A small image classifier, trained from scratch: held-out accuracy 99%.
Rows from block 3 of a small image classifier, named by matrix and row number. Rows with one number belong to one channel. Each number is 128 + 32 x the weight over its row's rms, rounded and kept within 0 to 255. All counts start at 0. After the name is the row's rms in percent of the matrix's.
After each channel's rows are labels from the 100 images, of 14848, where the channel reaches its highest value: "top examples" is what is common among them; "colour at peak" is the nearest of a few named colours to the mean colour under the peak. Only what is clearly more common there than usual is listed. The data: pen-drawn characters of a made-up script with 800 signs. In brackets: how many of the 100.
# convs0: first 3x3 conv (model.blocks.3.convs.0.weight, 112x112x3x3, each kernel summed), inputs 56-111
# convs1: second 3x3 conv (model.blocks.3.convs.1.weight, 112x112x3x3, transposed, each kernel summed), outputs 56-111

convs0.26 109 [158 112  46 122 109 124 131 158 139 178 133 126 123 119 140 125 104 114 141 170  84 127 133 151 160 187 108 163 125 110 162 117  75 174 170 153 142 139 173 116  66 105 143  69 141 132 129  66 153 155 104 150 134  70 140 117]
convs1.26 096 [ 59 138 107 107 160 173 145  71  92 101  88 179 154 129 136  96 176 151  93  78 123 142  94  83 108  80  94 109  92 139 145 119 103 103 155  89 133 151 125 120 118 210 164 106 130 108 107 142 151 111 165 156 194 158 137 147]
top examples: thick pen (68)
colour at peak: grey (54)

convs0.66 106 [125 114 148 189 156 123  81  77 133  83 129 126 137 164 121 156 117 145 125 175  75 149 163  98 184 136 142 146 128  62 121 124 103 149  74 127 159 133 155  87 178 167 109  89 151  91 153  95 169 115 132 145 145  33 151 109]
convs1.66 091 [105 106 159  95 118 131 157 151 138 122 117  68  97 191 103  67 191 125 118  93 110 111 105 135 129 124 127 142 103 113 140 130 114  45  91 125  73  92  98  97  69 134 145  97  82  68 135 159 138  74  80 133 122 206 150  99]
top examples: thick pen (80)
colour at peak: grey (77)

convs0.60 101 [ 76 108 197 139  99 111 100 159 182  94  87 113 200 171 139 155 169  98 136 137 127 101 102 169 141 132 114 185 139 164 150 120  19 163 184 130 125 137  86 157 144 154 100 146 163 165 155 146 128  91 127 143 133 134  47  90]
convs1.60 075 [110 143  90 139 135 125 117  67  88 179 175 153 125  95  52  88 105 153 141  89 122 115 136 132 138  96 112  77  96 110 125 121 126 169  82  91 164  92 126 154 139 171 149 208  92 102  69  86 100 195 132  97 144  84 154 180]
top examples: thin pen (68)
colour at peak: grey (63)

convs0.48 091 [ 60 120 165 116 128 166 129 106  82  93  98  59 140 146 110 123 131 145 146 103 143  66 108 188 129 105 124  77 109 105 104 179 175 133 159 123  87  96 114  67 108 153 124 188 100 189 162  97 125 133  33 136 149 127 137 191]
convs1.48 098 [141 129 127 132 104 113  97 163 102 174 165 130  96 127 108 141  96 131 136 185 100 136 174 138 143 166 123 125 140  90 114 150 140 195  88 181 187 101 170 168 144 115 101  66 142 148 150  99 117 125 115 149 107 117 189 106]
top examples: thick pen (60)
colour at peak: grey (30)

convs0.57 099 [ 82  99  80 121 124 156 123 113 152 127  87  88 119  98 164 122  79 153 141 133 103  98 132 195 142  86 130 173 180 103 135 144 118 169 114 153 130 115  75 128  91 193  74 139 115 173 154 118 114 160 104 151 128 135 177 112]
convs1.57 092 [136 129 119 157 118 115 110 144 132 130 139 148  95 107 108 162 153  42  72 165 154 129  66  92 106  93 163 130 108 145 139 108 106 131  66 142 126  81 161 126  97  73  95 175  98 127 170 140 130  89  61 163 228 160 125 106]
top examples: thin pen (71)
colour at peak: grey (92)

convs0.4 117 [140 125 106  74 123 137 157 167 141  94 104  96 172  97 152  54 108 142 180 140 107 138 123 130 132 153  62 159 146 103 149 155 153 154 125  90  56 111 114 142  49 163  41  86 143 126 116 133 108 102 149 131 137 113 154 190]
convs1.4 081 [129  38  71 127 156 108 103 118  92 126 114 158 101 135  64 109  98 129 110 113 136 111 158 216 102 179 164 150 218 160 143  76  74 152 147 148 132 122 145 130 146 146 173 182 152 107 132 125 116 101 157 133 107 105  73 111]
top examples: thick pen (68)
colour at peak: grey (57)

convs0.77 091 [162 112 133  98 124  90 130 112 168 128  79 107 174 158 124  79 141 106 143 124 135 129  93 129  92 129 134 172 178  79  91 124 128 153 174 126 123 159  77 124 105 102  63 142 171 101 107  77 119 129 169 136 124 122 135 120]
convs1.77 092 [ 88 119 131 119 133  85 143 145  88 168 129 123 130 135 101 148 133  84 113 127 128  84 164 108 138 116  62 191 140 136 145  84  63 114 158  80 108 100 136 124 141  89 183 137  98  81 194 162 105  91  59 174  89 112 144 161]
top examples: thick pen (73)
colour at peak: grey (45)

convs0.109 102 [162 103  98 133  89 105 148 176 168 149 157 127  75  82 134 149 104 118 146 130 106 119  94 117 142 185  91 145 108 102 174 161 106 135  89  94 124 101 114 146 132  84 154  99  88 102 148 113 142 150  58 128 117 184 161 144]
convs1.109 084 [ 66 105 131 136  85 171 111 100 147 115  67 106 122 111 126  94 149 176 113  80 184 165 100 156 167  82  98 137 152 135 177 163 146 102 152  94  97  98 125 107 108 155 144  52 135 106 183 122 117 118 121 114  82 104 138 165]
top examples: thick pen (62)
colour at peak: black (73)

convs0.32 124 [105 140 124 123 133 142 103 119 182 127 120 129 155  98 175 125 152 134 135 157  75  41 154 131 134 103  75 171 126 120 156 133 139 155 128 161 131 137 147 115  67 156  62  99 124 152 186  85 140 211 127 138 127  85 180 109]
convs1.32 090 [ 80 134 116 131 122 113 152 174  65 120 103 101 122 142 118 140 133 146 111 115  97 169 117  94 146 137  87 131  89 159 106 139 138  75  51 116 101 125 165 119 176 130 193 155 118 130 123 153 188 115 142 184 189 151 133  96]
top examples: dark on light (89)
colour at peak: grey (58)

convs0.51 102 [119 116 138 135 170 159  86 141 170 107 151 165 177  90 137 179 145 119  87  76  86 135 140 173 166 119  88 161 161 144 146 121  97 149 121  96 137 129 160 151 159 124 123 128  77 196 200 103 165 128 162 145 146  99 141 124]
convs1.51 117 [ 83 120 154 128 135 156 165  96 128  98  84  91 149 137 156 111 179 142  49  67 112 162 127 124 131  51 116 114  60 128 145 158 125 104 148  65 105 148 113 111  77 146  95 157 100  85 195 108 161  93 165 145 187 159 130  93]
top examples: dark on light (90)
colour at peak: white (81)

convs0.38 112 [ 27 152 119 109 128 159 115 178 154  99 114 131  90 126 138 103 130 134 142 124 153  86 165 145 111 146 119 103 139 101 166 182 152 144 130 122 165 151 118 121  91 117 150 115 134 145 160   8 172 130 127 168 182 144 118 126]
convs1.38 091 [ 80 146 106  82 124 142 119 127  96  36  74 100 117 134 131 109 105 142 134 129 100  63  94 114 124 168  76 137 155  83 136 151  97  54 125 105  94 112  90  84 110 139 116 134 101  90 181  98 155  98 142 133 141 117 118 111]
top examples: thick pen (66)
colour at peak: grey (39)

convs0.90 104 [ 93 161 159 135 128 140 137  84 114 148 114 128 121  81 151 144 119 187 137 150 139  74 126 173 153  81  96 140 120 125 146  92 183 129 122 113 142  88 172  83 164  97  78 109 122  92 151  78 129 147 125 107 112 117 157 117]
convs1.90 091 [145  68 110 185 101 106 129 153 154  87 136 155 127 139 139 154 101  84 109 136 102  85 145 106  93 105 116  81 132 122  88 114 125 105  99 160 123 171  88 146 138 146 104 130  99  78 126 172 116 138  67 165 118 134  67  56]
top examples: thick pen (76)
colour at peak: grey (50)

convs0.18 078 [147 183 127  97 130 121 113 105 152 147 145 165 124  87 148  81 139 200  99 174  74  64  64 199 196 105 129 200 132 121 158 120 183 155 168 144 137  84 130  91  58 150 136 169 107 135 169 110 130 157 104 103 125 150 147 122]
convs1.18 113 [ 91  77 143 160 128 111 155  91 152 165 111 151 160  76 121 192 147 119 115 108 137  97 142 145 141 129 119 124 136 137 138 132  95 180 143  87 166 137 113 139 147 149 124  70 222 156 141 114  94 148  55  98 124 106 149 128]
top examples: thick pen (83)
colour at peak: grey (69)

convs0.97 077 [140 155 138 108 136 114 110 136 155  63  92 121 205 111 100 169 146 127 115  70  59 123  83  94 155 109  49 151 196  94 132 112 160 108 191 102  78 190 109 119 157 128 164 120 135 140 160 121  87 150 160 108 155 142 143  96]
convs1.97 112 [121 143 139 143 161 120  90  79 119 133 111 104 101 125  82 154 156 143 126 157 196 115 113 152  88  91 154  39 122 111  85 104 106 167 113 131 151 159 116 153  94 127  74 112 108 116  88 111  86 110 163  91  75 124 140 127]
top examples: thick pen (68)
colour at peak: grey (69)

convs0.33 090 [106 149 172 166 122 153  87 149 163  98 131 147 155 113 214 134 161 137 108 126  74 137 150 151 134  89  95 146 114 141 156  96 157 144 171 129 157 126 107 168 121 159  48 112  76 163 185  66 153 126 131 126 174  87 112 139]
convs1.33 085 [185  86 104 151 143 160  99  96 163 120 150 135 115 184 152  94 152  99  80  87 129 130 123  88  95 113 110 112  88  92 110 201 174 129 146 120 118 164 103 117 108 150 130 172  90 122 170 115 170 145 161 141 185 109 182 131]
top examples: dark on light (76); thick pen (64)
colour at peak: white (71)

convs0.98 101 [ 83 126 115 175 128 152 133 134 176 115 101  86 134 133 132  96 114 119 150 143 140  62 146 157 136 166 109 106 158  85 128 118 123 162 127 120 173 156 106 122  69 104 142 129 133 126 138  51 131 138 131 161 169 112 124 184]
convs1.98 096 [ 92 142 104  92 157 142 110 134 109 125  94 150 110 100 167 103 115  93 111 125 109 144 108 100 120 134 112 136  96 132 189 116 107  64 150  93 100  94 117  94 171 144 146 191  85  88 146 123 132  86 154 197 228  98 106  94]
top examples: thick pen (79)
colour at peak: grey (36)

convs0.2 104 [166 120 137 122  96  98 163  55 181 131  74  92 137 143 137  93 113 122  76 126  94 126  99 104 136  75 133 124 128 140 105 156  94 188 158 101 127  94 122 125 158  97  73 174 153 149 250 144  82 163 112  87 109 149  79 114]
convs1.2 079 [130 106 122 148 114 106 146 170 144 126 137 152 153 193 150 163  95 122 201 103 117 135  89 118 180 153 145 109 109 139 118  79 143 162 161 145  96 124 143 116 122  52 147 190 163 160 145 116 163 118  86 127 100 184  86 130]
top examples: dark on light (80); thick pen (76)
colour at peak: black (73)

convs0.92 090 [127 178 177 172 107 118 117  89 159 142 149 155 213 157 138 145 117 161 141 151 100 108 123 178 173 117  84 117 132 166 197 129  76  77 159  95 127 128 142 135 137 146  97 124  53  97 213  97 126 125 141 129 173 112 112 121]
convs1.92 120 [140 112  84 130 129 130 118 136 181 149  87 106 133 100 189 133 115 120  97  75 155 147 151 107 178 160  82 174  96 153 192 174 151 176 171 144 139 126 103  76 123 100  98 152 127 186 189 161 159 125 198 133 151 110 160 120]
top examples: dark on light (76); thick pen (61)
colour at peak: white (76)

convs0.12 139 [ 79 123 164 155 132 134  98 117 183 121 127 122 143 101 151 132 158 152 129 116  34  27 171 144 160  81  77 154 162 123 138 123  77 155 160 129 139 132 100 150 121 120  63 172 107 150 160 129 129 171 108 139 124  86 148 120]
convs1.12 104 [ 73 110 108 134 141 146 150 159  87 104  79  91 123 129 136 122 155 132 127  98  72 178 135 107 139 128 132 110  93 146 154 181 158  71  85 106 102 113 130 108  93 126 203 152 102  94 112 133 179  99 160 154 216 146 162  65]
top examples: dark on light (88); thin pen (61)
colour at peak: grey (74)